Rows from block 8 of the encoder of a small image VQ-VAE, named by matrix and row number. Rows with one number within an expert belong to one neuron, the router's apart. Each number is 128 + 32 x the weight over its row's rms, rounded and kept within 0 to 255. All counts start at 0. Numbers have three digits each. After the name is the row's rms in percent of the matrix's.
Before each expert's rows are labels from the 100 images, of 14976, where the router gives the expert most weight on average: "colour at peak" is the nearest of a few named colours to the mean colour under the peak. Only what is clearly more common there than usual is listed. The data: made-up road signs on poles.
# router: router (encoder.blocks.8.mlp.router.weight, 8x256), inputs 128-191
# up: expert up (encoder.blocks.8.mlp.up, 8x128x256), inputs 128-191
# down: expert down (encoder.blocks.8.mlp.down, 8x256x128, transposed), outputs 128-191

# expert 6
colour at peak: white
router.6 098:128177171147138102113130140158114102126154130120103095114145106182178158134173124090133118142132077067125176142183181155094037083106153155123122141116181121113112126156091139119108140089105139
up.0 259:124113200138128148130146086146127128029060144119150073115047096123079138111126132128231107078118110128126127164186132120122129124113169128090060139131152148068083139138138132012118123123086186
down.0 269:128137104128128131129154126091131126124128097121116150149146131144128129128128129134119041102135180128130128111059129165126115148090059128129116128120004135129128196125102128127122150136116147
up.15 379:122147151145128117175128133140155065146135128111117129103127126145165124074158119128133139149129125080166152117138158144068122117120166078150188127121138127142130079144126199128096120073127126
down.15 402:135142134148128138133148121132125130133154127086201134112128192121130136130136202134138192128113125160142194128128128129159128150128138135164097128128124117129163128127128128128133126151163128
up.20 219:125130113152042121141170132109103200154182164113128128046145132108129123107137037115108150156125127133125120114128142169125100110111185133113124212128119091117164121143147082110142199117182095
down.20 218:122104120128110087135136129065093197163098119150145158148132126095129121128128135148138131153130127212072058129182110152104205128107076146052125144143158082128145139080139116125144167086153129
up.21 320:122130119105120153064137141126200147108107129089128128084088107166137120114111125129137138122144102128135159129093105066176071128143109110251077118133128134140122116138123128128118136157077145
down.21 361:170171160127130182210172111172205088153181130098156110125128142133137138052179147131128128129130172103165158139127154139083133173139128097184130126131137122167144120125143168128128128059144109
up.23 153:138105152128115155164074149127150142127171135135128127136134126128148129087107154138253138202111127129137158142142144128117093102083129123108135214152129164116145126085179169107118141111092057
down.23 157:128171147134160143127105126136128109109127118118106143130119139133132124138101127138113117101136121099120160115111123130156128128122016128230121132142096150127128165127084134128071139179102143
up.37 307:147123088122064091129130190130076135139179161161110120034179126115111126140137041121092137165160111117124160067136143125128101130140166126125124130141123096116138083125095099086181162133128126
down.37 255:155095152128047129135126126095128142173145129134163139117156139103119122108122137196130129136150120190104100125147156134080183142117125127094105129173146082155142115099124150080134143038150131
up.52 149:121109175150119128154143105188130125081148120127133085127127128125131152124134144127140120171066129128100128188202164128128192120125207151005066140190159136129121067130153099029145128128208112
down.52 311:121109128134129130086127123066116135125119031124104157201128134153132134136114127136123123108138132128128068072115128179128128136080057128121128128130003162129117221134128093130116181138084157
up.57 216:132088170150115123196126121110125121138182117127115124124136108136162132120125130127138108175104136127128139150151191148192128090072134140019127146148143134134136068163137098081137180129193120
down.57 235:118122125145119127128135104089104127126123063125084174225127126143130133166085136163104127123147113141112080109139130199128135128082083128118128126145062124131126221121115111126101184121114150
up.59 316:129152140129122152170126131146155085157154162117120116129133124146152128094141117110110137142129122068130150127133128117058086105160142079161186122132148134126138095126129217158075082064125108
down.59 265:139142166160141156134128119128163129136186122128136137128130159125123129067136150150127127097117159147203194129089128128132134164128137095248115128104073115159131128116126128128136128129145128
up.61 231:128096123119128147131092128136143121128188126053133120097082100145150093123055082128157129134147142137138163106135133125127098111124098063132136076138128135104196157116178159122088140128073110
down.61 194:128113124168144142130100111137142091111128126093073223132129184110127118158115160236103124114150088128114120116129137130098183151112105135192121130138100128178110151101059129089104135087129125
up.74 091:144128201128128128128128128128109128128128128117128128128128128132128128128128128128128128128128128128128128128196128128128119086128128093128045109128128128128128128128128128128128128128128128
down.74 099:128128128128128128128128128206255128128255128069212115128128131128034128128128132128137128128128128093170194128128128128128115128128154128171128128128128128128234128128128128128074128128128128
up.75 241:143126134159139131177135116162129081156132168122127099085122128132136132094135125107101134114117127058127161121152139104061064126154132119148141123153188126122129134142075180146068085066128114
down.75 210:129127137139146129130134120128152128139146115128129136129128150131127128071127131162128128104135198137233127128005128132129133168130124125214117127088012109194132128118128128128129154128130137
up.86 254:148136146087103134025102165106138157051111140106152124131114097180117089099125097139135129135168122134145134112111106112126088130130128075201084104131129126144131133132120178128114149122045165
down.86 206:128181132127128161133146103132173077141161123136087128131135183125128128063167181137129120097126222054178149128124139164052135197128069128191116137070124124165118134127117127135137148072144154
up.94 173:124120159128103111130124119127155133000207118128156128123146125108129131129188131128225097162068128129110148139138135069128146117115134165122120175128128152110130126105137148009127105128146126
down.94 179:129137125132085128146139114084102126138114107125139129150130127111127146142024131128106112135136105138121053128137128208123134161119119132087128128137082116108129236103129130139160180121156128
up.95 425:129177155131122122187116155133147108127128142081137128126118124147162128075146119128149153153133125099158153129141172155086122096122140096129191129154144128126128064141127194125097123074110129
down.95 471:127165143143135138129144122126122130127139125093154138128116156128129130133128181132159155129125126176160216130128128133200124132126128129194126128132117128128162129128128129129127128166151128
up.100 070:128128128128128128255128128128128128128128128128128128128128128128128128128128128128128128128128128128128128128128128128128128128128133128128128128128128128128128091033128128128128128128128128
down.100 080:128128128128128128128128128128137128128128128128133128128128128128128128128128241128128128128128128128142157128128128128128128128128128000128128128128128128128255128128128128128128128128128128
up.113 229:154137150095115080091125134117141130051128133138132191084140146127077089097112161128127128151130128140127109107120111087119163128088127167137060122122137175140084134139076171044129123124108212
down.113 195:130128127104133130163125144156160113139129129151130085065134155057099132114133146113090122129128134095162155137132119134062121179144149131128128134097109131124123131127119128174159092130128141
up.119 324:136141168131072102123146169125160133069129100226127130129146128141143166110158154109131128154113171130162114166093140071133119119151117138160128150109128127231142118141120189137220118131212145
down.119 289:135162125146124126134155128128120148164123124147183054127131126119109148127139128045129120131120123103131116148115079145118128187139174126090130128122108103097136127127142123188167121122159127
up.124 277:144128130133133128111128127151129075146128182119128088089104114132131136105127124103072129124124103027128138126165135094064073107157145127146138129159168120113124132159119114136118120060130104
down.124 201:128127127136143130129146118128145126138138116163129133131156148137128128129127134168127122092135171134213127131000129133083132182129082128223113128113046108252129139123123128128128152128129150

# expert 4
colour at peak: brown
router.4 098:186078094117113130130096182111123191137142154149123109090138110118106122129103151123075068122088128086134137084140122110109166122101125165111122149187169108149156103128097155101144157116152125
up.19 473:126144126105142210164124115125089119153142165057116096183115116120132103227088116096139129147142098085122123173141090138129144128122149102097131174148123139138146155108155051151186118130141111
down.19 506:158159132070165148160125134174117132152127135119125149094100178111119128044199122185117149130081190151199197128127100136128135192131125124132096128083112144152134130140152191130118120127126117
up.25 238:144121171107125067106085129037167134111130095109146109246103110144127083105127156119131119160122117228122130096175128115174128092122090180124114133143155164117122110127138154130139145171142116
down.25 248:148179140155127130133138128163140115159151126116140079135123128136126135127138128122132128137126126136186227140106113130176124139132208108188142131122116131124153113131146136140141126152137068
up.27 434:120128126100150131160092144126104129123148139128149123113093129087134110139124121130168134177129093255105110133131128127137123121123136130048135128134122132114137128118129146129135113122129131
down.27 602:122125128119125128128128129124129102132126127107114140147142135120113127057162133149097130136126206177199136126127120128143128195124129089167121140075101157165122112144154156104115145135163119
up.29 401:141127127180074129131131137215214135121119137130156104081144135126106129111114202123110128089114152029149128129119135113119149107165138119168096116138157044136137126141122121038124146118117127
down.29 407:129167130040130127128142152040020145134039136167082132157118103122129125129122070134124127135160093136064048129126122192107128133127127131053132119129124129128137132136126125238124166078128168
up.48 372:099075120129033122078091114159199176068125075128124101129192137129175138132092135129118128127129152048175102109071134084138110016159121159163189112133127128128125135102128140000103125139132128
down.48 363:140229130094120108133172153105076108163100163127133097107124108143125133170098081134125128136128040095084118129128112149128128148127131130082173128150126105129148130131128108152123128052137120
up.59 571:149116146216106204184126128105144145144242174080138122122124132135122113096119154127117138057130184114128122084135129157127139085129129128178094142134141109122158135144127100137129255120121067
down.59 414:119127102043116120124200127039113204100075128125134129153128017118139127129129127124127139176163124182107062129132123133151129135128146132000122132158111193121137049022148121175141134135153116
up.60 303:198120109124131217170114125116119124155120219114125126109093110134117130125103131104107133127129101115071123141135108155108142127128108134077102140129130127114166144126134091224125147098125095
down.60 240:117128125057126123135128125121087186158128134128121222139130208048112128124209129197128162153130194176112128133133096169136174150104147128119070140106095126128137113099131111139172129142130122
up.64 029:128128128128128128128128128128128128128128128128128128216128128128000128128128128128128128128128128128128128128128128128128128128128128128128128128128128128128128128128128128128128128128128128
down.64 018:128128128128128128128128128128128128128128128128000128128128128128128128128128128128128128128128128128128128128128128128128128128128128128128128128128128128128128128128128128128128128128128128
up.73 306:151096168129031098105146141102156103128228164198146143052199122122091125092129129126052131135125104128117181056204140131118134121106075191114127174135138102124139126128120139148117183126119135
down.73 270:151115137076109126107122137079128153121159140122113141159157121135138084108130122127127135132135144132117123062123134121237110135105120135175110170134105171116148125134107139127104189206122130

# expert 7
colour at peak: grey
router.7 095:171169183141116077069128167077067087123161137136072123106175087144097093182128074166141108123168102081126139080177110127090134133070115104168111153081117093158128155157101142153084176129049150
up.4 027:128128128128128128128128128128128128128128128128128128128128128128128128128128128128128128128128128128128128128163128128128127128128128128128128128128128128128128128128128128128128128128128128
down.4 035:128128128128128128128128128128128128128128128128128128128128128128128128128128128128128128128128128128128128128128128128128129128128128128128128128128128128128128128128128128128128128128128128
up.13 020:128128128128128128128128128128128128128128128128128128128128128128128128128128128128128128128128128128128128128128128128128000128128128128128128128128128128029128128128128128128128128128128128
down.13 027:128128128128128128128128128128128128128128128128128128128128128128128128128128128128128128128128128128128128128128128128128128128128128128128128128128128128128128128128128128128128128128128128
up.24 426:137128134174119127114128139167101122096133219132133030086136126120071126131080123113148117132127124128120131129185123093127045126124141119127126131134241129084121137124123176057120125136076136
down.24 459:126128133116127140127056127129139126108087125075128087128043124128136128115110133126127118127131137125137129121174128143110126115135115126094126122185178106131117143132126133126107116098123146
up.25 525:132134182138126131127125127131128117075135170071128132119075117106124105077125120125208125114141123121117110164136125130152118122126166127131088137108171116106128123140127124115130151151104127
down.25 575:127128136106120128114093131138145127107122128122125067132074127130128122115124133121134117053126132108139146123151147156119122122128106125133125124171192106144114138139096162123120126098127166
up.34 299:138130000113033128115122136130123127128131140180124000132255145125123128211110129128166130217090112125118133127150124104134132121123094166136121127135130040139129125124121134128142131141213134
down.34 230:129139128123134132127128131128183127126128128113127106136126128130125127127122128121088123127128129125137129123127123130113095127235128016122127130113128128121128151137128119151118127127122128
up.44 115:128128128128128131128129128128128128128128128129128129128128098128130128128128128128128095128127128149128128128128128128128000103255128128128128128128128128128128128128172128128003128128134128
down.44 055:128128128128128128128128128128128128127128128129128128142128128128128128128128128128129128128128127128128128128128128128128128183128128128128128128128128128128128132128128126128128128128128128
up.54 017:128128128128128128128128128128128128128128128128128128128128128128128128128128128128128128128128128128128128128128128128128128128128128128128128128128128128128128128128128128128128128128128128
down.54 014:128128128128128128128128128000128128128128128128128128128128128128128128128128128128128128128128128128128128128128128128128128128128128128128128128128128128128128128128128128128128128128128128
up.67 247:124127122127127128128115128128185185128130136129128128128128128050127197130209129128124127128085127097127129128122128128128255128130128126133128182138109128164128063075128002128129122128255128
down.67 180:128127128125128127125126130127125126128129129130125122164128255128127112000125126127124128127128237125130130127128128126122122128128129128129127128128128128128128140204121128127128128127126128
up.68 054:128128128128128127128128128128128128128128128129128129128128128128125128128128130128128128126125128127128128127128128128128155128128128128128128128128129128128128128128128128128128129128128128
down.68 020:128126130124128128117125128130129126119129129132107100116128131128122125123125128128116127128128130000133140127129128126124000128122131128141127129129118130128128142142115122126128130127126141
up.70 018:128128128128128128128128128128128128128128128128128128128128128128128128128128128128128128128128128129128128128128128128128127128128128128128128128128128128128128128128128128128128128128128128
down.70 032:128128128128128128128128128128128128128128128128128128128128128128128128128128128128128128128128128128128128128128128128128128128128128128128128128128128128128128128128128128128128128128128128
up.73 371:141124132124116128108130140119104111122133255127140012119134110130000126125097096090131123144134129128095127144128121125124044131126133087081120130141146132097139122113124130122134123088119137
down.73 315:127120136119131190143041117129154127113131134017185073118064088127149145110115132129127123129129134152132118120156128127121128128134113132121125128210168092139126147128131145121049123112127116
up.78 359:139128137157119126112127141151071130106128235126128035021133111127048123129120123128168117134128113130119128130219112092128026119124128130125124127138238131103120137124128170114127114133104141
down.78 395:127130137109128143126041128129140125104129124064127085127046126129139125116109131126127118127124136118137130120171129127112125115133113125124126126166156115131115144132124135124102111106119130
up.87 182:121128128128127128127126128128129128100128126128129023232128127141128128128128030089174127128127128120128128128070127212128017135128128128128128127127129128062128128128128129107126178128127129
down.87 174:128129128128128128127128128128128128082128134128128128128128128128132128128128128128129128128128129126128128128130128128128128128128127128129128128128128128128128129129128128128128128128128128
up.89 339:140055128149057060111130141165130138101132164227159110126138128126010128134083128128153120122108124121120146105243122123132099122128127128224124128138158125127130120116125134053144128141115134
down.89 333:124127130123128177134074122128135126104129125061125105140049141127137128114104136126128116128125136127136112120157128127096133126141114127090125121160163121130118153134128132127093089083127172
up.92 252:141129128114094000067125142130125104122130153204120061128162130125080123139079113127141140131125055124115172129247122125139122109117118128128125125134128116134126120131121149102140130149120143
down.92 264:129129131126128137128087129124140128116130129111090097201115125128130128113124131122128121128128162128137123120123127130098122127142126127120122128126128127128127145138129124131106122094122123
up.100 323:184128134128119143118127136126095131125131185127130105120134128130121071123125120130130103134146128124124127132132123136122000203125172128127094133138229130033255128125064207123131128126095172
down.100 284:128130138127133163133094123129153098111128141000137093123000128129154128111118129128129122128119135127135122124188128153109123125130089128129124128191176127140125150133128184127104124075121172
up.108 264:127079140127124064124128131193128128112146129203166111015130085125104134129126120128139120135121125071254211129142127123138112115118127169128128132127123127126066127130129141070126126142098134
down.108 316:126125128128124130128036128124137127108128128123092189208114126127159128118126133128128117127127133127129127121128128127078150126131114128129123125128128126131119140131127125121109127090248128
up.126 049:128128128128128128128128128128128128128128128128128128128128128128128128128128128128128128128128128128128128128023128128128128128128128128128128128128128128128128128128128128128128128128128128
down.126 019:128128128128128128128128128128128128128128128128128128127128128128128128128128128128128128128128128128128128128128128128128128128128128128128128128128128128128128128128128128128128128128128128

# expert 5
colour at peak: grey; pink
router.5 108:077114095143155143184127094179157136118143080124120132160143136126132107143115163133189143158088122133161087152034144096122075093156085137143124162133100143175115115073094128131153103099164060
up.20 390:146146105114071153128165146172127123158187133128115122120166128132100107120084104144137134141138145141120174142040102106139137137188094079123109121110132088168161081126118147126156138126250140
down.20 337:088148124132076095126171128054122230130079121145159137113115100127118132129154147116186122146128127167120114148129099134171135120150178130096146121110129134115134093135238088186138114131175116
up.33 316:089108124150125067127199123129134160100099129177189095116139079126093124101192136128136089143110103139144197125107130097151080138116190180142107162102140133116126073149110123097130140140125144
down.33 234:144179121123127148139130169181127097138125123105137064127125127159106139140129173077127124100133129074185143144128161104174148132133155078176132095149153124138166129135116138141143128176117191
up.55 187:125132105129140230127129113235131122153132117190082127150179218128104095187092134146092176111060128061128136125130136128136149123171114057183132116138107116202100131110059099132125125141167109
down.55 193:083144134107127000097157128030145118114128128176128131043133110118105094039153131129121090122141128171126164090128106102095128122128113172162116141069132139142123195183110150134082177085111125
up.64 057:119125135114131191142097110149143102121169081086126084119122128128198106143102130124118160149122141072127120128164126076127123094148100138092139107144150164150136142077128166126072073126135070
down.64 050:129106134132127139148127112123134127104138136093130158132095133125142121110129132143127126128128137155105114116152136129163130128122106143136117129140144139135127153123123122082061130116139126
up.81 063:128128128128128128143158128128128128255128128128128128128128128128128128000128128128128128128128128127128128128000128128127128128128128128128128128128128128128128128128128128128128128128255128
down.81 024:128128128128128128128128128127128129128128184129132127140128128128128128132128128128132128128128124136127127128128128128141135128128128128122128128128128127128128126128129127129129128128130128
up.83 590:152188105122113140172219140124080107151145191115119135100112111118052143069050110146191146133135146140123119182049080149138126130157070130113104111116131066153131095123158184147147165109193105
down.83 568:141107090147081131145149110068102148128096163143177130111116126093127133156117154141144146140137093173068039149152143128148186136134147134019131103179148079157129090077153118122146122093221113
up.84 579:096076114127109064129132157128171127099168139138118104130129119084116132159133131115177116136137131088128138128127128112116067071127097139133135089137136131123118124094131125120125129123186128
down.84 654:156177137117085128110138128128128107121117192127173089022108083139164123128098035126109143132129000107054145125171138129128128129097128127128146128202178118097126128160113155151115130086120129
up.90 039:128128128128128128128128128128128128128128128128128128128128128128128128128128128128128128128128128128128128128093128128128128128128128128128128128128128128128128128128128128128128128128128128
down.90 038:128128128128128128128128128128128225128128128128255128128128128128128128128074128212128128128128128128096128128128128128128128128128128128128128128128128128128128128128128128128128128128128128
up.112 303:125098164144096064129148124103144132108103157153151129096132113122123118098159139121108103125121104119116129089111146127128064115053129193146124202120143163111123126172127119062107221135148147
down.112 322:198147138115124133130140149178131077134158128153143065050124145128097166105129129119095124100142130105157226141132165113059128138160161084207138104133143089128133127169129153109143118051142137
up.120 457:085082140127114105130130126136193126084218126151127090138130128080127129140143130108127116132130136105128165127123129037112040077130096156137125109151110119132117116111128119128123130129174125
down.120 464:133192143109046128089134137085129093116114136124127082123126100144204121123083083103077143128128066114078128124148131128113128129091128112100183128140159123096126167188107127128105132064093128